Rows from block 6 of the fusion encoder of a small model that answers yes/no questions on an image's attributes, named by matrix and row number. Rows with one number belong to one neuron. Each number is 500 + 50 x the weight over its row's rms, rounded and kept within 0 to 999. All counts start at 0. Numbers have three digits each.
After each neuron's rows are labels from the 100 texts, of 14976, where the neuron reaches its highest value: "tokens" is the input token at the peak. Only what is clearly more common there than usual is listed. The data: histories of elementary cellular automata, time running down.
# fc1: MLP up (fusion_encoder.blocks.6.mlp.fc1.weight, 768x192), inputs 96-191
# fc2: MLP down (fusion_encoder.blocks.6.mlp.fc2.weight, 192x768, transposed), outputs 96-191

fc1.486:447370518526542480545491485534468530429569561566489481553447493446490420484523557421465428429390532587452469431509467529600514537493449546520458477577549525516430531494402589513392524499468567534598547462469530519521497592471587449499577444532546499456512616529543503476530467482466390539
fc2.486:463546519469580513435426514516497525424457430504405439409454476435455589486507389505513531565421396488531462504571467443594417555450546448478537565516483454573480538550489502445518496420562478519528489510514431486479440568579446431591444462473517502514466557482560520538480521456470476494
tokens: "000 turns on"; "011 turns on"

fc1.513:490525486473498355571603548492486409481603499468525530474513518483471458582504485529549432483463403480489447544480566513486559426592543507606545542457627477590493448546514409459551492480502444477436506520545455521597422511451599563502437426449545569537436543504488410580492546595513434523
fc2.513:532570530542485496488415482487413502480526406417395407546487442520520446494456520568375409465523487528521617529441470494426524553565466502491491536446638559382506433537560466536510517569434574432500566468529623539464545547556541449475472547515505547467487527540471498401522465485440517467
tokens: "011 turns on"; "110 turns on"

fc1.317:414469466411519518527543438509487451516541472518563577534517434456479480505443556532486442423509465470422505496520626505511483510571448488455484569500526561562594529533567510459593432571388474420492493619598469505534436559424552493625496432429525566529598505501517531492476500511430479564
fc2.317:608552498560517537474549450525516466499456405466445542483578520466522495531520482458465444630505512531511546477523573540452495480495481492466544474507516464465545469462459458536445490498527527477478439445555490557504467581456477456513583550462558519485498506502544550599491496639515480520
tokens: "010 turns on"; "101 turns on"

fc1.746:468464447554546437556492481457483492495394512557514492447558425525524510589493562601495495623568477487521490451604476457565577595491556437554519477554506454471478496412481474472505494513484454515419456478388422431547506483484582423507451544436493477537506518518474516525484396544510403620
fc2.746:453478518426480508426548484440530563568536406509527490535549475473432491404512484471503504475556548498532619472434491444415493501443528494527433516492510484461448510497525493584518338531410478470464599535556475454519568494526503515542441541636544468539501462545526453401498475397532521496
tokens: "111 turns on"

fc1.581:615593416527588509564539509517489431484498576510497566498420475472576527533521525476538483488498467479531478549475619546495547446508549429470445504484446542499506494532458553418561522507534474511416458411435504498446566491493486525551479456510614496560445464362547503449428604440546533597
fc2.581:625524476540528489404553522476451458488486456480529499502490503502536473518505486529502484493497462520573456602511485490526564500558464599401488511531518547468411526499421458439490508521570501517541475488427521558528508606500477514500447469543431518508513524482558608512431488529426524448
tokens: "010 turns on"; "001 turns on"

fc1.139:461481474582502513527498560579510543517629508473530496551529459438526550545410466503482561492424465518501500536564456477508435539521532518563480497431462492396428490470557489496394582530521483499457499457554492494421517418488494536428453493561549542559533568497439539596498436574533554585
fc2.139:500550610538516554592462502528503547558533525499536549591470448534551510428551513437460502530419434509516477526370463525537511557462541532541475438525460474493486519488630526489458517567538523477550402486548479494455515544478425502482475518436572484432480503532496429475463494582483470443
tokens: "000 turns on"

fc1.555:490511519495580523551519499486510475542425462487469479477447500421506407486495522537517494347497480523576514515494577402352502443510545493535560495543508471479488543485548505476465433476473515540518564554516573522429500546488602469493449477428496454510481501524467493495501497513483515430
fc2.555:451451391510517517439614514527533448494519435499552515512497457531456557436530488477444473545573518520458557460427505525418550472456457518526504448438403498427478503520579523437560464532489511553588483477489446544459429442473520441472380533506568540494431492402447369465479522502534499465
tokens: "large cells"

fc1.662:500472511511469520575580493423606494495496521414417518420416501456483369497480508496503505589640463506528428407525520431485593491527507499503563418502492531514442546528405527457448544516510590575512458461457521510504523501449479488488408533544522593549451395544493502449456358557491478470
fc2.662:472547482430502529425449495405453486486530524467546546451494512555439595407437565488549456370470453488425504457584575474563487521470508465484441550548497517520504520510460475483451501521509407485511527495517475563504503509560519513558507531459551564481506547462463540514466519360458563481
tokens: "000 turns on"; "110 turns on"; "010 turns on"

fc1.462:471545348506477534552508516500482460466553565427616504498523488507508484547400468554497470524523560548483461564400504444451484442518548461510593460415572486532533506465546466486537485533466427492583434569603525531447399588436524493484478513510507537449471496570418489522528539477436527541
fc2.462:515540548471505516430527468505498485518500587521479594482472527500537382512475529457481522533444486491522472464572450525495574534543488542531504451515442530415565457605516483496458487450533584505487526563449439552535470452465498575585491414493497551433471570517580544508425638430537357458
tokens: "100 turns on"; "110 turns on"

fc1.298:570497535510538407461560484534474528460542499537541513441533482500474480550559515459495414470519494530412540605471556468562502521516399593572537491513506539500523492452483505421496514474586575497465431506410474570483504440412444529468440472517534463511423538453511476532393408502460478559
fc2.298:460517542494604469571632428512427448501565539568483506490519516508490440399504561567524499520489529553484487529393466548470508536470514507544486442530439503486562440458549431486599464633576495612474543512538503407522544461458495457504543403508374438536522454533562578558486487438490467519
tokens: "110 turns on"; "large cells"

fc1.401:527570587515509556527465488478525495539525577350523601519506458522534504569515550469479622568483485449455521564517465491546497489541480526509495470468513502530493490525503559601540449372529549545446585568517491545533394546467524598464424595482492517472494529490412395543502428478498506517
fc2.401:474446446541521504472337462457472518494580486511504518483539548462606530479472477499543493539579453536508539506541531513481461474427484492456549483484452502498468484473480539472497441539454470427502491483477528530470415535459526507416511438531497466531548559498553485501511533421591488569
tokens: "110 turns on"; "011 turns on"

fc1.496:503498536549518431530541493441555455528482447470512483508530539486482489438430425435502527478392514485518532520531465495460529542516504330498469540488493472398613499518477422560402397554604461488540430512500485512610528472562562524474462489413484506474430528547513567413555616501470519575
fc2.496:554524450625556458551546489506450473577560511456453449435488527487480484515419427481455465559464441426520488481506539487561437508452454494505515486520417512569617527503404439417498495467495498551518474482522585582535567520481491497468459409477505522473557576462447527471549569449477484516
tokens: "large cells"

fc1.759:485502534492454455518568486560564439496489534464481468416463483500476564439575501488523424487443438506583477523459495510387512496492402591546523470496467519521555427438526486462537495573564457493476467525510524558632492467339456533565379524462520602469547533377589522470543408543465514550
fc2.759:538513441537507565542580536566549466576511534510543562415487529441502519439454455450551474540510447489594453434537441438435494475493483529600458474534506505506499550460539552568509424507500481499546512575481533499561454416477590487501479484458452444493510536454537455449482511501470483523
tokens: "011 turns on"; "001 turns on"

fc1.596:449490520489577491544518486509490442559511543583546569446509535518542421461559466477481489565461479448595385485516464498529478531463435469498423514439537487391465464473497477590479508541460472602576486476467502414509554559509493537488436427465483608558438541422530471538470477395500484457
fc2.596:408459457475549480509532593528505540529605497534456592516429520459566480457443527544479570519616508508485524552414368600501534440448459492567469512535525484477454571480538480563574403521580445478534525591526432434519509523495499597458492571483456450493602497563523462419439508493516424553
tokens: "000 turns on"

fc1.292:533577416504512492509417450475512520488557537516493610488495531577517406514580505519467517533523509450502479422460401542624522458456535400517568479449441525538450498410473447546545597579415502534557582505503503398477536390513488634568535429544458545504496540450498499488598547524439474511
fc2.292:469460563544441508541637484486504556569483556588546514543525519546470469442539514546483602434493433528533471498459435474466516472470448594487475472476513485426537503443571447447628478391546496486487463491547412531476506554443450509443490444452536460434547439518478495549489550432576486566
tokens: "110 turns on"; "111 turns on"

fc1.659:528495475546477557536488487479484539432594560583565473465506467442539456562524402486551402414413499420548504518464455562513529504525419465478446554454514315475525542585471506539445476534571491443469520451534450539626552510516533493556382518445484497507407457428531474515490525617450505516
fc2.659:561484535503532503479542532477515366457477532424511442566467496460464509487519583494433522622558500527451527540452597395487519558544561493388446525496562499476489532468479553422430485552489541530510595454537604542480533561501520524479460516419483509492508495524459578497547568535565530460
tokens: "010 turns on"

fc1.667:465560551522541548548471519498422561576480363454464489460535396558515503545496581567465436488490459560466540424515504487457474456502513491512447545461391618468430567557526554431472548473482592375499457609570494408464482501447534529403446467480455500486495539480534419434498530494352532497
fc2.667:504535441524497579514505499582499574451508603420504534483423541509449421441520563464432521449518468494475568530511471536427583504576440481547441432462425438540546454569536448517581438471445478517538486477490478612469530451536537498554516600597499528531470571455434525523599514473551530521
tokens: "001 turns on"; "100 turns on"

fc1.409:578578500527449587467456540510507543482421456533468485551483492505478527540588489545579408466454425504555501510564501571492496552458475554376454485481361497421565401490474463549540572561539499497528495526502518452498449436463492449580509486524594481428496484548488509501524431465518547535
fc2.409:482410469609474480436526492534449448461502503527528486533542483414488494489504481541533505528560570504525503546473521480445521531543491461613491477565588558569473468543499485453541532472401446531380492618578558470511404573462472526458579476463435566434462471497476497538524533529527533500
tokens: "large cells"; "011 turns on"; "110 turns on"

fc1.574:504583589503499446541470440478623504595473549559481500573486482504506527559408448498484519506515594555564383530590487596507515497480457649460511510523408566563495562527525476491479545461431449523605475488546433427457506456567497534523456491428458476462451587485420416511535520487586498568
fc2.574:497438514498461389509470474509560488540464521510457529572526547465376538504460516580557469461424598519490422537495486503503484408476495513554525501509364488470567510520518477474450487448400504489563421491528497481422498536508461519544502399456555514457568523546526498495549421433532561425
tokens: "dense start"

fc1.66:508544507448482506440406480515530492470569440468416549482500522507464567531481558555540539525566596539501515592483527438496529517551511444582478432510462514459519486430534494523543496516468551489533518475531577501590489486469503461570472383551563367526587507485572523527537546458514498496
fc2.66:405514488577516443527545498509483506478558550460466478631552544515470512499447521488511543496533459537514559455559528478400461507517572510442572548452486494505375472480483568491397554447487477538391481466564479510528427463573552521535537515456507471436514537514491569554464528525508491443
tokens: "001 turns on"; "100 turns on"

fc1.366:550505497548451601494546481535488533517424468563469448455519501533325517422500606442479577525498525498534521502540452502477495548509529569424534501540432452521527503444552541408470425514457461457499555448451530546435541477464475456551535517510385419477467524541567504489532462538439435468
fc2.366:526565484484460518512493516563463455547539570441364544577575517502509485450512442462536554478356412565524417559509563531491553450502462467506532527418466518438560502530538522431540570490545527487482447437568544499561472570524450534472510536530597533479467477449550532419401424563484465548
tokens: "111 turns on"

fc1.712:449492483512590545494625514510441485516538480541477439453558453506570507579464541478523536484573527535529440518509497524542446491526472455423577518470457510455492516512502488512599641592471481499486503470553446558445520445340492464502488476457473441462463522496557542497551522512480442538
fc2.712:450422409384432565477478427480559497580575452459498484360513529515380488472482488501541502433518531459518435544549580502449535486468591538469504491575550573552486524534486527473475425545530518504588545527495511480508405471435583522476563455477461582497518462567467577430439521494475492515
tokens: "010 turns on"; "110 turns on"; "000 turns on"

fc1.296:474499459479481548523505510506573477535512499495433476494448439498464535440469515498493511510421570489483487444591458468382519493429476561564436443397453424498478453479436551427470515528507458504386546445591441433567472574501383509403524485529425449505498479456542489464512609522489448558
fc2.296:495463561532471496458508488499453457451421481432486555466454614513536591532528490471553520459558558488500549529454440557504440519493492473563508534567462488414484504446505573516483474476497503549495398519542534551460429406446388474418429478533509535622471522443500482478579386442538603465
tokens: "010 turns on"

fc1.660:556428568458435515515477541431409533530496531494514482530488476436467470442534556515461525441488600537499557461462498489526487527424516474535475531578461507487439564478562501466483449572454489497366526533475474502530512611393482567558561470551507460431552476522483403386540574501523510570
fc2.660:489438438503521508423545410501576504558538573480530511593489447602580538558530542472480448514607395451523465492485580501525524522455550484476529526434481464472462470449556518492489541499603574452575486436442578413516587473444546473490489614478416440506496505522463505482558522464472482564
tokens: "111 turns on"

fc1.540:548477426542549334498593500474460457424526388528503475450623541518476543452508458451479452566472479398500436536500567481442484515514497493502509508520502538496527482530511539496466536428478575523537440435404498519649504576465532448442464522514463498556508465511508453527547489466578466427
fc2.540:482549569494512605540472543541593427504483508478501466479532516534508425545518574489511534596542496543506542425503456430482469452543500575541537431503579485527500637443514492478477549526507502519391417479558495408514472512471573467482486512465431573414490513471517450515508519524455457564
tokens: "101 turns on"; "large cells"

fc1.350:412555529528493492531507522569394413490523425532465438403516522543466497579499494525510496502486557461508518494517460472496616465606431544494523607526470465570515531478511443534468501544497504523523440485492478507502457508469459496554448524448582502433549560505441525488438449374557473424
fc2.350:534524444532491541596557513498469496487479575560511497584480584497495434469472465504599423531571489473598465505448449537545469408439457474519460480470527593504566528507587515427546405433485574438509486516604466460592553443568556459402469523556480454465417510448578508487444501531491514495
tokens: "110 turns on"; "100 turns on"

fc1.687:404538466448420546507534538448456443571406571533512591537488505462552478453499528451512424516465569453427436443517424523485593471523477520529561470522479549500494545572453454525522507402555455473354451477442510561528483492482423480499565532438461534449465511464483546460497597550564539473
fc2.687:445605554439394501565505470474517550550524478536477502432521474444539496403505476421519479502464498504494495523560603450471519460485538452508546465444535475509447457535606509410496478462515484505540633518495518391566468426573492501481449553571564423494438488533538539485461529464379488505
tokens: "large cells"; "000 turns on"

fc1.67:505539490497531534486547416405505530593553478522547452520479512445502473470505514527508548416462471524493446519330503504469470433523501555570534456469507531396571528577559496502539438567571503456456501499457519465593561546512549538614438482522487576466526493478483495517478497476552605456
fc2.67:473482472510506549474517487540453426467455541553502494540466450529540410584585544583368451574393402525494580447512485435587556451475573532491496506506496535523515528472524522525494495477531487503504471470521481476510518609521558473401491498501373468482549515533536501571587509524510481561
tokens: "large cells"

fc1.344:452509504564496421570556405514555529550508510557427497556504447576519369564417507460484419600442461482500543536537466427534523476597445485532537451566482512458516464366514498510582453580516525448492657491519564441597605543467490529516480455540411453533512516529393468489520459455500542470
fc2.344:573527465480504528562488525466517562596563537554420545416544555565480455526518569532472518492519378508523478582357467524499442503577543518521483435486515467526521557546420434490446504594488481454580443621502546536459488561505477564510498499527541555585573492497556492508505545483450525524
tokens: "large cells"

fc1.488:445522511532404534501516542515558454541480502584518463593482519510540530430463594526503507471432483572548557501450441584462490503565513471613528545427512476538518470520448481503535486529570458476437552448441494401351528444474503518479542426498509445537518445534462393601545591474497533457
fc2.488:485481508470477609547450590497558546510433503461479498448544462502550538535533462524544465484538504484524413503461510494573527454527514445560540587529502508543399610492535456468526474490417515544513507576464520536542462499491439489525468534522515486512445477518449424465481519595483544546
tokens: "111 turns on"; "000 turns on"

fc1.528:497550510502438429506421477442476544522434490450462514624629493532516522443493502388554571498455529531533488561485530491491466474565507528610534577511433532521504404497505558566548498530478627552502461531476455425465483353446489502533467590490481417435532513510462511498536447531464498512
fc2.528:429411601478508503473454537478496552547499523505456451481562489535448520513586513467477546455436459465435487449564507513535619541479610521385488449572530501493486494573562544541488552524521476466510476433514535533550576554528458525437531385492392473602475488517485512541528449411475561514
tokens: "111 turns on"; "100 turns on"

fc1.368:491434476552424550446521532442441500588602544411519610531455531410543465501527493520477467551509480504481492425581438472490388534406463498538474513583463366536498517558550511470520443505386532494428489407475505486501511532459463512539512506503478528539459525402449508548503517483558448531
fc2.368:537537567490562492485473460592534553544563363560603551443446476522494427504475437450436549515484513450455463482583522518493543543462499519544533493472496605447592505527436569467546491493537485448470435508555504578424488441548549440467457458403498549453512561580538439492540548494486482482
tokens: "100 turns on"; "001 turns on"

fc1.145:499482583553565437514556474441541458531439443504521592509478480484476519459514552524563465501426412559550532440437549517499513478502493527574568475468579496490485470467367406558523479419492478424547537478599504509525494501452556500502438568407464427533479464445534492582491539494617523531
fc2.145:493471541453402562493535516512421559558503437492564506420480465506447499569454480541509493414487507553558408561426484474450447521535493522591454512477483536542590586487561481402510488528543438565493537539427476404472403491456472621506540520527556568483513526446546521531377579456432435556
tokens: "000 turns on"

fc1.55:510516454532547454583582545542423528490478575568484443566502509508499518503577473485465454466484489415425539486522497485410466495536557534404512503490482525554407539477503494490553485473499480512506513514423487578509429488479482588538484538462469469514433491534408557585547466466542491459
fc2.55:530548452536518493565479418567531440512459464538472467457480418552556511543455479418473492548504482461488555507480554472544466547495516544563584426541606444386507467562417516443464546478354526496407456491454521493512587519564452438547474443557533440527447488501461577519498546499450474471
tokens: "000 turns on"

fc1.98:440502545604534399561494574590463412459371535545510410487489420448551495487456495461559453393530470485550492530516533518491494485505429445539536548528431493424509422525495545385547457580476526453561561452484480545513541456494475555494420476518529527428408454488461445490387556501454506513
fc2.98:486459564484499524394577477521541548519457460657425423544549445372448532488572472513522488483473492460510454512440498509478509501456472509512516540464529451494527492495452498496468447522472405563448454463432550470517539552465390547566428467444598451562539415555501402460491485464452405521
tokens: "101 turns on"

fc1.589:515514498512483508448577504400458460565545479462483523472518575579402482504417509522494505415473563528435548543483507561540480569474472540583523531500547478497537413490470488511573542492546641466451456406539468528500358518524398544560536436498439507542469510438443544509601555598536467528
fc2.589:420553514576495460514419486558446438504494535463533465513510590546436449516475484418501544440520540499427552547450464552462563447417517491572596544453463558482488485554556517533491576345396473539495547585581440413459515502554531420489442449493473507420516451493517470470480366552489608472
tokens: "110 turns on"; "011 turns on"

fc1.566:503541477431492408529530485523551623493568429550478429544495497419465469470518511513462560458436446477608541586509559589480505498414546490595509530517416439458419552497487549443589512533474486576543563590500519454452488535445460481517550445471495471485448453504473521554498507520571465562
fc2.566:447464630579431488462481443553494450512505537481440594498517524564560464572487464516491535452547538520445495535565496490421595428512533412511523493416502450538488469425571500536505460542520477488527446568575511464471574500487463462495432595515451516443554450499466456597508410463536575494
tokens: "100 turns on"; "001 turns on"

fc1.533:457499465570531573517494514488563506506563511504514495435501460421462468503490489496495491510408484451444480461508548418536482511513568620547495442402512478596514469369468461601519511516450489445500536489390438474593522515406575503507391444455428570492512531560474517452466548507474478473
fc2.533:436390479474701457510565546547484497462433469416535499529459457552517457557497505493455503522474358452546562479536442455501455450561558403444603477495477538533424475515392493431520534428475497552546455516510508407484701413500482550550395617464600524512517533468474500483481549501497564459
tokens: "100 turns on"; "001 turns on"

fc1.548:469472425546477545493523500470530520407501550512554515452439444494437469578443417426524475560470481411458534527568581570572634475450511520496479524487520521500505496474597481432492496502501433524557479432584561525564453551436443438551404424471505540604405531535517604466405490475471495569
fc2.548:545487504466436531493502474510451487507501524434477501369524630494475446500511525411544576367450453534420445491443470461540514446478430366484579551462402441459427467530459549540529410549520562513493468574567497540487515541528528489542484485541499391449491544441434429415485485509498554523
tokens: "010 turns on"; "000 turns on"

fc1.274:510549446487485483483503487436514493433470469511632476514475505442513430518464469460489457480465574509474481439561583546456505508450526502481516445408559465581456406454506492531535471476565487484586449513537534453514573502494539465410478458519589521492559555497465480515551401488528428491
fc2.274:425461461470501465470474548450484520565624422474505467450453551487510475491509480484574508441526464493514613483516582531495600509478520432542524409343444441478477520559619472489478436536480486534497577595523476489441355500492512504553459501390452481538491489480485551563494618498527453641
tokens: "101 turns on"; "010 turns on"

fc1.487:445478489516449543547418457451435488458412450477518484493586562597467415471427538542513430465538581533454503528470543572502479499600455522514519476520533450389535572515477477474446474458548451512448607532503543461495422590585528556487498423379510547433458532518503523442479530417431607539
fc2.487:540461487521460507562553514464468500604486543503486523582509497509432492569553518507434533510475381492581536476470537534466502526505487518488487535540501542553559445488430522498452490609490463447487472512526495576588485427462525470460413643512496512534547569466494519503542484496577553556
tokens: "111 turns on"; "large cells"

fc1.82:497608385471565512446464531563516412513500490449424453529516515470456530423489521467530572524363416435534548504554493382483505485468576510580561463411446579519528472518460467443594564507527507539548498488513415499476503567482454517462488520408535495454560554528567512481511487474523474517
fc2.82:488513466480530444625490546540540543449558542446524488541487574496558450494552480494477440408498533427489490364555458558562560389484494477500513452462538493514459503508404411489476504477422413508465555559483416523399519449537602521417463580571498540540563427492498512534463510368471500520
tokens: "100 turns on"; "000 turns on"

fc1.363:515537535477429476583550408472438496494543434558492498522567548551546572509479545560460533535535509437532467540508614531542483549463565494511523450499439395421591480426429531530467539437583467515537476463600459486492560451567438600492435509442478526352470513460565528521502463487424399505
fc2.363:498457441539429378429568555462572472530473547360580566478447552497325478504548450496539445476553500496507522518474435541501494468483446484476531488520448514553564481487608532515527565522467460556405478578441501516494453555549473394507486554500479509486483548433495588511470545536558547459
tokens: "010 turns on"

fc1.14:571552517520477456530537475538461500382464499484442524484393550465506494480562518542543467461442568534481585566556521445594453385572553495551441505597427434487456512594418566497418535462530489520445533530560469608462480513522464450437556564576502583470525429490421525517425512556527499374
fc2.14:459505522504487524481485495497524466412442448471524459482491503441519580539474541465513483497567579505490488395569461487470510523468501413469490528436474470478502532471604489551463536477486546464510507431385384474525451534520382461448498610481470461457481398538474521483447581493566481447
tokens: "101 turns on"

fc1.408:395510549478419497563449510426478436582511461425549440629525516430409490499570519458495497488512480507464407494535538418466478343529514514556509463516457455558528478415478487495511519480513444602490521577513418575528489455518549517537486481461415512382495495537451511428498494492582417586
fc2.408:484532566521538444506464573532500480584511466595449478442608537569550437536504501606428478549459484531544519475474539490526553547515503550533490501550578515451495519526548475517552546588511524513418397521428540411481503450437457541571477485507474460554461504525455632495547502481534475508
tokens: "101 turns on"

fc1.460:560507462507539494548406508553428577473533498567520556440529402528499515492517458499414563552503451565508523526497405425532432539481546566521514495461524559482577426534449465537472441438582528518483551507497457500384532481457476517535479478411489524407591534509543501477434582618412515528
fc2.460:531486602404529407549547474492542519448454488454514510536466468449442533536515442493507527566540520443510498555390565511548520490591519484474541593485543496493506532506550486496425523446572440482474515536485481546492473506496497444528451546539448514424523490449453512533497369431533490496
tokens: "001 turns on"; "100 turns on"

fc1.422:436490466503516517564500441471526502461571496477585495511404405486536419444507495576520525452545482452537495465523606533519523558432535424565483464540495558433458529465473543534493535429521517371491441403545495525478539401472461525560472531502444516502592526596453422594444480480592531523
fc2.422:408457443462416526420583499480475485504576525522462459520489538551468599621476582453504475452542483495438476536487466501478524543478560505463573575552520488556492490463503485466462520541497439564434513574424555487495481484378532563378506560586548478512536486442403585444414470570466484458
tokens: "000 turns on"

fc1.612:380514425520401447444507541502483524427516495475473473451621468562489429496488453554465480466587500589435505476508469482518508471413499516485517571503416429499515541424460445513463442446506586598457421493483533527426502565438573480455497564484377503509553535432414513490497506624614462418
fc2.612:457411496498500485533488557549476452489525454534505585475553515387464629518507558491409566479454513503451531511450538504536529614501452492495524476550499515519447528546488511485487544550540426485501522505501433491467589472575554467543497425544495526546598541535584504526451475369464470482
tokens: "011 turns on"; "100 turns on"

fc1.482:487498457476479553483398560537535555551534562501526480449461526528446507473415473446517496614443494526478477519560516575491464576449434521526579413465498461496497472455509461542535520516526508504517596395469496490503463505407451449564423479517536515547485500446533446531610521490347444595
fc2.482:448403483479457540417491526474455450487464489451483443572508503496404495466508533433413473427538538510428443502483477547449542532623514516482529459463528520467468540597547501465582488472525482514582683530589546516498486508512522530464539595499472474529552453565541544505424503587419502499
tokens: "110 turns on"; "101 turns on"; "011 turns on"

fc1.441:497427516500406455552532510504491524517476481505433459476546467415489509508492533517500484490524444507403370446494532421502468556505534444550503451494501521444498581600614618579479469529587518554480438449587492410506543476457559562450523464575445528425453551469522478505432543464489576583
fc2.441:559560555491553478486524545486466502470533452498474483500469464531525540567550486576463503459473490556451477541478485574533568444446519517515410531557447467561480495533626546438591471583553522447479384550489503545490498550508500515487493494554462459461458522453516428542484408476434478454
tokens: "000 turns on"; "010 turns on"

fc1.557:415528464463529485513515558458389517466463503537551505386505486472508445512561564498550565426532490510418477465464509533438521441551572509581505477491435594503538499446506444574625506536498512501504573509562503535508631439540442436549533507386491470412497547514438536500500556527473433510
fc2.557:502496461599504500512403482484467484516481551556569532438469493489527503416478533479483487564586434497529502522473561483533623486535536566477447454472569458469496561382542494434372461448421524481420383418495575545541424432494481496462599487464419492559527455513527521531507500553476581565
tokens: "101 turns on"

fc1.418:470392401485618472520491561455474471451532483576504507540560454455494578540530428540562550559455503481516466508522474501492441489540509494485605493507534489503501489546544435485437487510499585497467536580553438506519640519453548607470451441537501502502552565604503429528484522495485509564
fc2.418:509461597568445555497399535532560474537436563507451534520525473487389438604541488523482500588566579443519475460436556618489536569468528500539479539456477505414470481468477514496454619497515461530646481482437449457528308503550586482554450541524516458511516510561503515491438472578654425505
tokens: "100 turns on"

fc1.50:509502480503543571484419481465433528478399515517532537509585462544566603524505489424483521628412450515630543515544586427512535488546501468532537461516507498491536516514474464448479537491547603551450520486509499503538514490539505500540503498444516528373433587512504472430541506452502513518
fc2.50:439613435418480524537492486485464562546515550599498497446492420486453470590493541487432441602466465486486488563427538483500404462519516495468541465405501510549527492506428499549455584451544500631484539566465559481577483478488488516550538479568498393380544525523522476531521514454518581575
tokens: "111 turns on"

fc1.618:507501433506544539539567424516452422452488530428552537558543496595651555518497520645519499627473512495491339547538543482462514536494483514582550548434451474491503491504439500512557461638466546577426532468543481507563547536476573543531567454541477519533483572443542540491486499475511480518
fc2.618:502548583480495584501495543495564559467440575557531440483479457512584505473487577510577519521501478464542487423507494506551342516497601454490514546513584420518528451450454522533552324608506493506500434586511588501495474534551480471570536509528558506550552421538507498614537446450391549474
tokens: "100 turns on"; "001 turns on"; "010 turns on"

fc1.236:419508499465472584538499525520447516442480473561397481512466417528391594522525522476469448429511546469479458518548570539491525489528520471532450439521424541465491552457521582401448498543580644473517522428521532577602522499421434518573481502556482539510422511583509514441458424483526548524
fc2.236:575492502509576451572489497478495448445513619429446565483511556506483478501398539490505452559529471509426477456520555454482451668388486473542554491521533447416555505474519495521474594519554496506520475455482480511479489538444509432471487506575444479468523514484482568532537572430551348479
tokens: "001 turns on"

fc1.308:462446455566493469458522512473428423429471485496432413486589443501477406545480474524490500513549384574421547510537530487599493446560479406526508599527484447520496522384471461505539487441497526537467536478483471538530451583464594442462398432446482456522545585492489531466499469436527431515
fc2.308:478456509525508463505476547516483532523444562529491461551454463565455535593488505504517449540437563496425499513507523573492503461520400577542503560527599443400467553582487571504589472538492410504573540485453452395537601480508472572549495586411555539508525480496520515535510475524526432498
tokens: "011 turns on"; "010 turns on"

fc1.502:476462462437505446501448494527465530566498389401573508481549472530501508471448494406497424495611504435565540455501512455489437573463487479479556485481482542597484531397529499476481489430562551513553500543473446613564468491422492452491548575468490520538465502359489542469406464555479500458
fc2.502:541503505496565496513577502537460511506568596590501519464534462445448470490456559538511415485368550505605480555523543580484460479489476512540575488418452570516475560547506472524590609549478510526509472563519506454531539460440543535502449552458537512389467445508515516422470563556545543484
tokens: "110 turns on"

fc1.606:421456571536482518589472491526480543470574407448563459598520583534512420543572485548497568464558520432500471399570523526524501472557455500403539545521537514458583543528575425395482571453544497570510462511467499518546476495445480521524563486509457537473498523473512514460455578557541399499
fc2.606:519545542511495465482487527480504542441519576546585491512493479439552467585542529565443477502476536499560465495440417479515449541452488464420478488446411508451487476474522520602518456603473377585431507489463478492581440544451481472570452493454382506517561497473547597534500533446441522494
tokens: "000 turns on"